python train.py --encoder_activation="gelu" --encoder_conv_stem=true --encoder_width=160 --decoder_norm="groupnorm" --decoder_activation="relu" --decoder_widths=[32, 64, 96, 128] --adamw_lr_other_params=0.00083
Rows from block 5 of the decoder, named by matrix and row number. Rows with one number belong to one channel. Each number is 500 + 40 x the weight over its row's rms, rounded and kept within 0 to 999. All counts start at 0. Numbers have three digits each. After the name is the row's rms in percent of the matrix's.
# convs1: 3x3 conv (decoder.decb.1.0.convs.1.weight, 32x32x3x3), inputs 0-31, a 3x3 kernel for each
# convs2: expand pointwise conv (decoder.decb.1.0.convs.2.weight, 64x32x1x1, transposed), outputs 0-63
convs1.0 107:525517537431463486526482510470462512487449499549550503449547522445478438516563477496524539502454426561507462470513498456484500539563493527537515488490532461472508546490557513478433478482486513546490501447488506511502495507514494525499463463505535552518514490473458500510514504517536490530521489541462490453491463528414432503421512459570576447485478481466535519527589493468511481543470476557494442479442526473380543535434509534503508519468491517561474450576619368509607627456383575472404520526482508522530503506496529546511491491571462474498423468527461534486445568505527565480408517510491530501552463496480495499466479480487474482587522477521521501470506474469588503506455469493505466497508534527545495488453560435482588523611521472467535534439468543476499457475509475468472550483540494495541486475521525527510537493480476478563478422474457516540466499518458553467
convs2.0 098:484461560515573471520492474521521458565486508513550549490477483559418494483558509534549546561432491513508567573391526518481548490531551492527521547463509551467482463505499477454521545452535518
convs1.1 094:482513548524529520541522477532491502539530513460428510473457523487478484520511548525459491493527531430561469478455529483495537486551468484486585527477454540520553562471494497541486490509419473529514462562481551462477424534502485516515521469512481488539516522554513506500489501435426482486491533506450473479545451513561507512413529543502558567498481513460562441488483410561462452473491554516536439522526491562510485517528516433515516524513530551452492491468499429550431549500467532451427441504545489483512434537567479479527562507412458538566488587470458485566547433409470542509462549441518552461504490397502508553453418569466464606496463521462535460416503538529532516536425501494508515502479411507567523497472511513506496495422473543521466541560453509556448468421513498516529462527461491546473509462474540450505491459564450477532463461547467513480536533409484444520
convs2.1 092:480482451456509514527478546505466596527470494446511545443499485476493452522474524507450489540587491522530469528417502492480489546560461516432430523600522505467475467496475481446476404487531489
convs1.3 096:490479523487516423579574500513523453487442442463495514457514499487565496538553530493517466499526458498403480522476537492462549516525545480452508624538443522480504560453462517529469531543467437494531552515457579474529542478568485443510541471466559450472508531516521488440488485563493463503577488499490577511537551495561417513508504461449535514533463506520451502490554447516482464468474412548577533473425505528512484467468536496413532478489465454509571471441558504528492511568383448554576508466529477514471511547520500477548456528567500469434535484459424483475501549471477555455492556488461474556511470467537442531479529459453492555521481473552402523508437479503459573549487506407474488522522477532513517473489532488528545537473550562520529502476419484516548521499483437445503537521521472506518514573467466554517472537440468520497483477525571538479485441464444472531
convs2.3 096:451523524525478509486525469556546532508466498461531506457442517414552466465519511534562521527577464431468465563430452495569510551498494497535506504541486495525479505434437538556504573537565518
convs1.5 099:435527473536503540579512481515568489487494533492451485508506534530514483517469503462550440501413562452422498554466471522502589511589509474465479464481567465531465458472493487479497448537532482516554438433536521525413485530533475457468544472470557497532485523542506472499504500498496434507472544574509509461569482492398556577470516500464518515497538501577451426518492536517452491489464557438549510488529405581520486496430456511471515418565462492501449465507535457469594502545512562440527518480493471463539384557489483499481551453467568432456487555518467489396478550475439532521440509588482525471456546555539488530521425479491434447501509508548517511474517495458500500483456497470527508575530527515503520464465502485494505492488426499485524538454564525456456470498488532562549457508534484488544410459533508547516566455515535453492501439504517547461504511537533494465
convs2.5 094:468534513466537462427503559491474474526501522565445443552480458453483504472531500492421510454555540494559462524507486505463465483452558491550514444469480522478575542566555541538424473568508491
convs1.6 101:490485559577539515467503423514547485555521493556487502508567503481553498467552470492498513554502497480472529512441474508486558475527491498553570521477492491476511456587530453502512516493481549382469493506529549494452400456474452515547425475478532500536524471434513501456501434432511457512457520540511508431609494514521448548424496478440491454492468497531500516615477485521511507532467541457498540481505492520456475496479477510531474459487543489555548560519458594474504523407550477492538585597456506590504455487504545513475456499449427536476548459546441463448579533476452554548566531497479477488549436430537469512482499450512469475474480491502532502510455450584545510527475569438558421514532521485476558498576539463505558488463554495494483507531506436516470432480445497521511466542483542490461517475477493495547446510446528479478441448464545565526498447498539488481
convs2.6 099:495469494531485475512454524443528465545617511489446551528473488449519492502474441553522547488470443538450570602482485537537491513494504438481465533481509559463485552567545501454480439489477514
convs1.7 100:561421512507512464491568544467498512466396444539516482498460580524461452539565464527466504492456553493435506481442492503483452529497507457553529427518477515428534508536503551534545568536508471488525563504527523458511539557560445462431535468472493470522555519490543492527510473506513521475503474511447522518513520470496548471488452502516457467529505462452554535428503496486427510492484529493475549546472465543504502510538541501472517454522499532537492495527497506511475421464519504508433406463488521466491648513538474497553566417589557389530500455607510486434440477534483489468552452496590495475453541500484455415452505446536520494546534495487485513471506561530495432488560451495458504493492476526475485519431533470486503484453422489537483441433474569491576498464461502505532561462476528570504500492467470462445495472563473452459511549482509499459546494453463471608
convs2.7 099:528433523508548521472553464488534434519528527493461432508466505475475522557463479407531524460523488489511591547502512503559562502544575509503470516453515477507577445495504479540450499475599519
convs1.8 097:512513500470465480523435529536425461510462481512500542521481497514478524537504533475452459470546545484494521451558453498526520484428484405517502535463483530536432517507512514448468506518486490485499540442532521486533517446478497519453542527487473541485511542482459508457476517510528600513398498490491507567415495527459569544530545519517552476560524493475529546428582410546597475460516496551550503461499452518466478542541488541476479516474478496493481457523501492482433441491459481612574519525495614530559508462542441468531426550566535550450505468465515520587533533565571569466495544458441484512542420393473557488496521550563503457453496481474510495485520466496472512557465497522423493489413545476447470469478494493506481462501479484514562487513526600505491472494505445468464503543531515501477535507511551409525481445454447553502540565513432491541492493451510564450
convs2.8 095:489547489440481485482473394494477496531450503535464553533513519469525560533493556460496436470498478507428562537471564449492506545463479483478496543501479487479535460628460512462561547484530470
convs1.9 103:473636479371527403486416537481541499448517518568476466525501479488472538493461480472523523539548520556498451473505479531543523559561493517555473542575496504467436511533518452475527501550518396578543519512436532511464493510450437517513458531552480460547523559524472471470497540455506458489511473512552542522510504483464523518491475427519499534497516529490527482519499510449490591472529492506484473502428528492508479553466526517440568544498530467443417442535563436473477457543505560515448499516492531468475530494483422493542449632526562510491522509509439498462512521520516483428546535505509441462498518489490582469483513441501519474472468517507539606517431473530508539483434503589519480481460503487518545496526536489495491519497513455463514479507521509517474434451471561506492500440517447462444495537513557542570501648478450602495434502501484513490502494520506496508
convs2.9 103:489535526517504540466486436455524507545466568506568440481534521508569515430519502480512491564460520484539434467517540484507521503523477484574431597480493539457524436453503506535503433510493410
convs1.10 105:446464538507507476475480515432475621424483603422506586469513532468515471511503514450501506481517595517513536500467476548570500493493522460579473506577561445479492525489549507469478494503474493523442496527534494476476521626535454449482468531512422581543454570481482582488469501515530466442573478520449507498472518490506533467531528467502443565482510575485474439516482453499456496548486441522487437459465534513498543460452510458516523451527479448460494539491503475561513536488511522457485471427500487434522436513518484519494495503469499529471449490503431420481569485524531407540602521581506402495440544461484519529489523463507531524463443494486494515532479462495481518508482510471434551501503502503604459526488491491537466545530529544442532608508493508493508548546500487459510464480558549502499520519480522503505529462537576404567517465558566434479510450495508521534
convs2.10 106:456559557515477526458512482490548510501460431534553502528475533513483525572513542530483491451469517476483428455540539518528480479545429476515549438491498457544486451477433506516465360501459504
convs1.11 096:527462451551525485456511529545488487515469462504520522473468457539562538522518522520491492450543536454594516519524558542499481480537443535416502492448565508484407426498507500536532526574448570535416595469505477565479529476477444524444422493525452467541470538460484512481570522483483581580409536498511431508520438490472443439528476448598509585441443567485536467472493482480511481581505490513493472494523533482500468489553536478575563515458505458433540491518540445549501482534465463535531480450493518489493482485549486499466458563483466508476467557414522450533459497495534426475432496510429552515517450530526517462515536503521543474544495463477499479496477504568534445520469552519522504426483498508495453592552419561494484500553487478414429502482521476521550428501498537523554545511501505531509460485455517458546511475506492522520536540398495495490419506538520518466
convs2.11 096:540518556481537447502486488493416373508469501485504446498532508515565517474535504460469461499476488526520530482432493453483481478441486496457486542478494501513527529616437485539515453407534534
convs1.12 105:473497496593508422473539522469494553489499510520490425509573513511499504480415473499455596526482423463584460582490517464489515509560481551470482449576532565459567523532522464477558522499416471500540424505459571501439480486514491481474552518472457490578509475510540537465505442545505481516492512505485480458463495472474573497479527469465514463425515532411498563555480557508520492486562521461496467528492484555474439512486461434513575528489495528548477406567578484408603530464503612494392472517465464508516465448483572479523537482406534485505439532530516469483483593509477477559459496449508495438460517553505516503516435490496475491525475433512534563497489499532467554477463507540512454452507569499469529513506492474490441484516494524520497531520492520550474585506471447496478483470531523547456530475483517467507544501505542484514461468577487486507443488578501433501
convs2.12 107:465530460458541512462494483466437490465574472445562479496475531562507526475536490412505498434491560504518530496475570460465585539600515503480514503450491523479446548470509492456509452522499428
convs1.13 095:480464500502493495437522545522452507563433514468479482490531501502547524471522502488603603457451484511511499461513455431550503557522540437517435477519526473428481530494494545508548511511519488483514505517524548576503447499534519561552503567476514483494526438496514484413555468461454507541520426550482516519526520565399542506536602534475513396431509553453489505533510452461512460477525517517486490511473492514497492518488442522505507562458542518498453443485474496408525554552571430555408509500489424491443578437482556576570403464585476492583444483512497444508466419487514463469525451537546550532519530548436494484580529483495535523545533516447496566470448526456456494495506503496560486486492490483470530565492475487496527495480500486530436489513498524447529478537562475578504583526454488456468473557540560543501569547514497525499507471503482480465468449484482492481
convs2.13 094:470551447495492474519481437510499484516485440565486504510443478475464500505418520483510535561465469494541530500638483508545517466540506488482470491558484504479472526563432460584496419455468477
convs1.14 101:539537534430493504437472463486498467499499511537528539505511564475497529516497441507559506438514417539539515449555435498521434469501532565514484644484498433501552469580486498512446534529504530545493486469501473492510500533529441459479428512464502541591544557583464571504484573439533534431445542497531527568484506506479455476535502470510460501494447530521522565484479574478444529407454441617521574566504478487469542461503493454490527502478530523520500458495479496540536522477510512432504539477519481452543432544463526464472482486516482486501467552517510461523525499529475442472467472490529482529554480509516459570502528449431516451433514446522582554431491507480455447518548504454513516433523379513482463470505496448533525547438492484435544533495562517458513516479484498515465510483533449490524526555574395487441515531539484548497534542470472456492489441535524543562
convs2.14 101:523498540507469523529405476516483594493535448534445509527435504441508451537498535517471478511537579532452504556491512523495477460479453512531571504502555528562478506551584452433466528484480452
convs1.15 103:458376550509474472489572509506459493478440479529502467427531539491503557533494418489442536497510518540506518595581512478495415469437507403557471492497491532530534477463493442533547501500537431466512499486507500478536476549495542468441519527501423497527506516527518519520482431554538427462543488503504479541482543531503527447510593503504544519490450503458487560554507420575427520478525528452494506439520515508545492466558471469455518417572493495525419498530516482493498503521535480486491445524530529520506473531452512491606542484534530553455425481510557517510489462543558506558494450461474441532528517554442503583527491497543500468491480464440486557523492505568526474503458502512464499574493514437582501594489564534577451535536467479503410492535536531510510470526504459491458502485508461488518491501575522475496395448514506519490536554505525475489499475463374495570
convs2.15 099:499457505496473434511503509513524615499500501500496480502605506491454470500529501525534522495480464514456477480426488448549523455508532507443569504460521409432489504398463554514489514425520508
convs1.17 099:482472538553647622561502494532487506447544517494530465468520551586605502533551470509468452482536519537540510450514550486514525502483462503565501515453544519507518498522585552555488499514484504526478518500478515507498496478521519491516478484497488499492526557525534511520529497423515496499427447527512537510495527550465487507515566536515503472481458482487429492446544428475450516409543547534451468507544533461486494503506517483488504527503506513485486563506466479478467506492431491439522441494481553554597454512482529493528520552528562546452480489436476571446436460446556543427499525373477535472542452464413498487472509539552516498488371487542464516483479486478513493488510541477465494512454502523534442493552445472445479474563496437422511538517517500523455457494479489455453550551514618606606470467487431464475471540444486479505465525555495488529506496472467496492
convs2.17 102:513513513491479472522499606501486516480517529471506504614526533518486539533511490557519519521503464552497490462596542477476416551444520610519432510528480529447497521500555498458542471451516488
convs1.18 104:465555510511525541461497513497503450465549458525551472549432536538483508461509532496504522584463430510474407465443470515563538443479490541447473551487464549493537519522487569480420515530498489538432534476438519469450507541502514484452562449466504540525539453525478496497490583505536539452529493494509489502535530538482504468600471451498490509536563485436475546489499549496548513498452545501515521515524556491481491450516511470516554520465509446471455410498626573553566514489474487450509488490451528508508587498544436454469548544476576446472497490473511488456482537459541463477501506501463512503505528474503434422458478561500537490478508465457520529510461478555529459485504469524520531457559486520557433596564562500520608418478569544487501523523467429542499534503580432429536471461538516534439540489387549512478488486419497479478487557481457532512517560470545519472
convs2.18 103:489465521525540499544444508546500493485408498468550548533532525491560480508480456521513533419461421447469550414499469523474527502457510506444525473461463520409548437475464500476446565488495486
convs1.20 102:489463460461491523478475473543528468478459506529539495468409518590413528565459431472515454514455480535445448556535496439502445410544481454525551515461512578535475492549554515504478513482498503587527495447474532471455547522574445452470425520484504563601519499431453493492501487521597514505517588496506449467482510540422503526489497508509429476528517542527517507464512530521554595458483484431454462465517507499538501472473537498484573505474556565516504499503449536505468456539561515472435527466485540482507488495469439498503458489469503529494431438469532503471523528485407483501513516539483485554505462476530568517502551520467498509516500445507573486517404478527480452471504507461367554604555478464593489530541440576554430519516418513553469492469494539493450453489553493493477477513495538511529494450558548516493546476495544549480448473516524458505487491505469511459
convs2.20 107:490551468486490496513564550512530463456453520474445564521489489570454509496552483528512433517552471561458496432544480588487534475524512458505582487499530414526468499444530517547536521534484575
convs1.21 095:485528437456487568562531562489539420550463516544438541475497433479498509478462508446472542528438616455478612525573516450461488492594513496493487477418524495528462500521519494506546525518534519463479512463493574504532483476436521502487498487509545518449481523483500533494530504488469500535448473536471575524503478471423464605567544500522506534443436484522523493477458502494479517492492475485518568499528501505517460536526449520481466492453562483533533429486453472426486499522607458563509526629508471499495454411511456487528475553470514567480479481568482510482498480551496481505460435570519517485521425513501555505514446459505481430489539526493489479513499507476546464444559433501463494501507568501463513547464490527508574476511502525463513521440490561464500491548517457491452511541495522442442517434591479489519526504505497452511481599454406471505494566570544571417
convs2.21 106:531489484582515454504495460510450456509554490457438414481462573533448448566479467534483558496436478489569476473500470506422513483558463542514484511494463461473524522435478434461473537499522543
convs1.22 101:555502497498459477507522499459415584535478537529442544480454562485450560501490490452463444492535417460502465563581398482512486528447477503531459480501532414490494586492521539506506495503506449476483450498513486479506434484601454446507416460561543560483546527541498468526507525463499588499528530472433488586593438529494427514488531525533516525479491523483482519474531481483549458526514481488504467469476435505505508541509493488487547481505515541506510508510498551578468420509533529514409530435459529517440579500474485417502534484526514481502508535463453488530555441558553460528482548484522507518503516564455456484415482525496545490513519546512499488537438465635489507546423498515446472595540453514528449425501495540532520461432492514472465535470443509489508454512493497460516484462486490491544467547443520546504474464528471577437427521562591494494537502445478516484
convs2.22 096:517464504474463512527542477495675454523519490486446495515486535518522529481565487530490466510505477514526477479489569463483451537521524525513539447470474467472478569514523531427499440560580517
convs1.23 099:486522536543559581454480496523517486560521457480439488497477448449575438498532574438433430523508436480511495522590472451552544499460432511493521469481503442437511512519456493429424536532492544488548484442546509406491480495524475458481464503527502500523520492522467539536474531519422525567534503474557479509520463469496488540442488507500527528479549534576564426471481503514511477550440490473458544559508545575515554559530483556470464489467528520497544511466480484426564489428483506541464500435475469486527463476463459455493486467481525418522475548600442494539533542530507457418515469504453441501424486526480484477503470530506500573453522527502548504578480578562431516528480557532489488489546488481498519520504483430534528540509438539562495441576535501515524508437504484489481486506477574522447504473475489509468463432467429466488490469453505447422514454525560495626
convs2.23 102:488532461539527514476519533497586480474482527506545473483567440486598444487478484448454486469514477500533546619460479528455511496486489497534482514527537513521555536494550440439515583500428513
convs1.24 096:458532488473534531547499446517520502475412449538486517502559561471475493496463439438500454510464496516528540508541515564506498497483477506504454534503528486488453494506546530502499534496495496528519475467531495572503509471457499488485483472509523446485488514507512453525505517483551467525541489398496603549443552434494472455515496573476491518473488485461549559478562561481549493595489426448484556482506563533536488483442511510407453546506530534465576537362470517422457585463414388466475471494512509518556491484488551497438471552489532493560490510511473487529565528539410435523525486541488538519545519469448436431489468496510451434568523522505515511538494482512437493558446557466510508491496457521502443373468558518560550537476448528470518469567474474499546473540425552556494496531538507562508532577465542466515513498517539525476507434467456534545446460488473535513
convs2.24 100:448489489560429513487571473466413510528535520449507529492467465500444523479537483550474512517515524503499499550548477560582469462475509507506524480544463483593563500539566505554498603529467484
convs1.25 104:485469506543417529500435528505514478470455502467545494494530421483455463524562501527494419489546461464532478505560507488572529468528472471462424530511502554461520491498487530536514507477493477477541589530421503525423479548468498513471546505512511434475447493500506496527556455450487506523569480496526462511449478599451453512497482484534541568488461506493505584508501482530439492484499543459469504560487471516463480531508587513449500531496452472496524381479568503581524493503408512537499499584549488447511488481433491477481561542516472391510514513503451548460480490472520510480463497507468517543496468484578470484505435456534545477533586495522453493492514419483571483487483511571541517487403566470404546462470484567574522446437440466521499540488555555430560489522473547541541533500424522523481526439545486486523451567459473551543505436532441525541510520523469492551
convs2.25 103:520508565477367518488437529488504484464485474547558515490489444579502508524502486456491476537525505490574495487564419478491501505432517493466486507474514471450465451439438528543533579533526509
convs1.26 101:485453513554504472520541576458545470535466488533520503453539505506545487472500486484493542509478497494442525591469526401496477514529492544528554439559457524479468459516477495508545470514550485504497510458429503531528436491497491515418500475511480464477500522572568551518471479443480502473497470477441529533454495493416492468518470442484516422518449503544570457534530384487509522433478475561622554494479457517478500572530483520481500546447492520520513503514534454503478477516480540579487452449523443520506592472468437484527456453580549405527447476501579548490497458536535495426515534579513478518492512471486519528474564484439448483545539527521431497488473499474571459514592491552518468497488525506468505472443462463560543488552505498539454442518509537460543528476479447458452571486515580611561542547547423445422464488514491469539502523486538529447501466460501473528
convs2.26 099:472522504530528444533439462446494584466483565474559497571490498512480451555447497431469480494486440537475513464409468477499513472549474499507511556535466486535543465447519514464528423545572511
convs1.29 097:536421464486466573487506504523460488535439530551538503457461566488474566473475531472495494502489590479465504556646518443498456513434463484454510532446488533519405538503513478518482460510531495479482482468505458559543487519520454469494516437521360483450466599576529504473522556485504483506558482508463487522507462543504538545460480498522481548479490508495485494502535473512516483493463464471504551481485499511497492469501489536507446473526518598530577451428447431546443452436477600558592475477520537467481497508461460504482497530495476526523539531521449577456539422536532529541496486461491466465559553482485535534447521569503500466536489528531461522532458496462452463477488526478528522510533376528524476526480463484494514537468461551497510439477506445474559550559569525485477532486455405470400510573575533539526513508578482504446487501467528555490487496461464491448
convs2.29 108:553474454487551473492511483526532479471443513541456457438487499485563489468557463504486487442451472486493536487498520554531482626407496462506518468514542540447466508454528522546410539495460545
convs1.30 102:582525496456464455525456475500477530507493423560589546482524487476489514508452488431434467527468477461486523487482538527530557494427484493507496559508499555587466460490537516495524501546510537490456589486493499425507579562477529445487502456447518542468534542535471517501581536522499447510480527495475529504501451486508469450548560453501526481525472484543557530539434521528598489481526484493519479498545510539537545531454553462432504507453505471516508462509514522443626546491445524514422420447445494507493461495547560452460555424500571494505535552452497494453506465517531476512490567530433508474606484491484480472511487464562590495434479465487541435421522485458515474497474472553386443522444603556511523548441489511487512525450466479474484498489547504447523456479495606489458498500450474529427524553484448500477546470506502476535493553503507474516489414527519496484
convs2.30 099:500518502493474480539528561460430528477467492537497442442458505552478521466449451529452487492517559509485425473611473470518493437533513442501539490502466475509498511551473471508607590465477509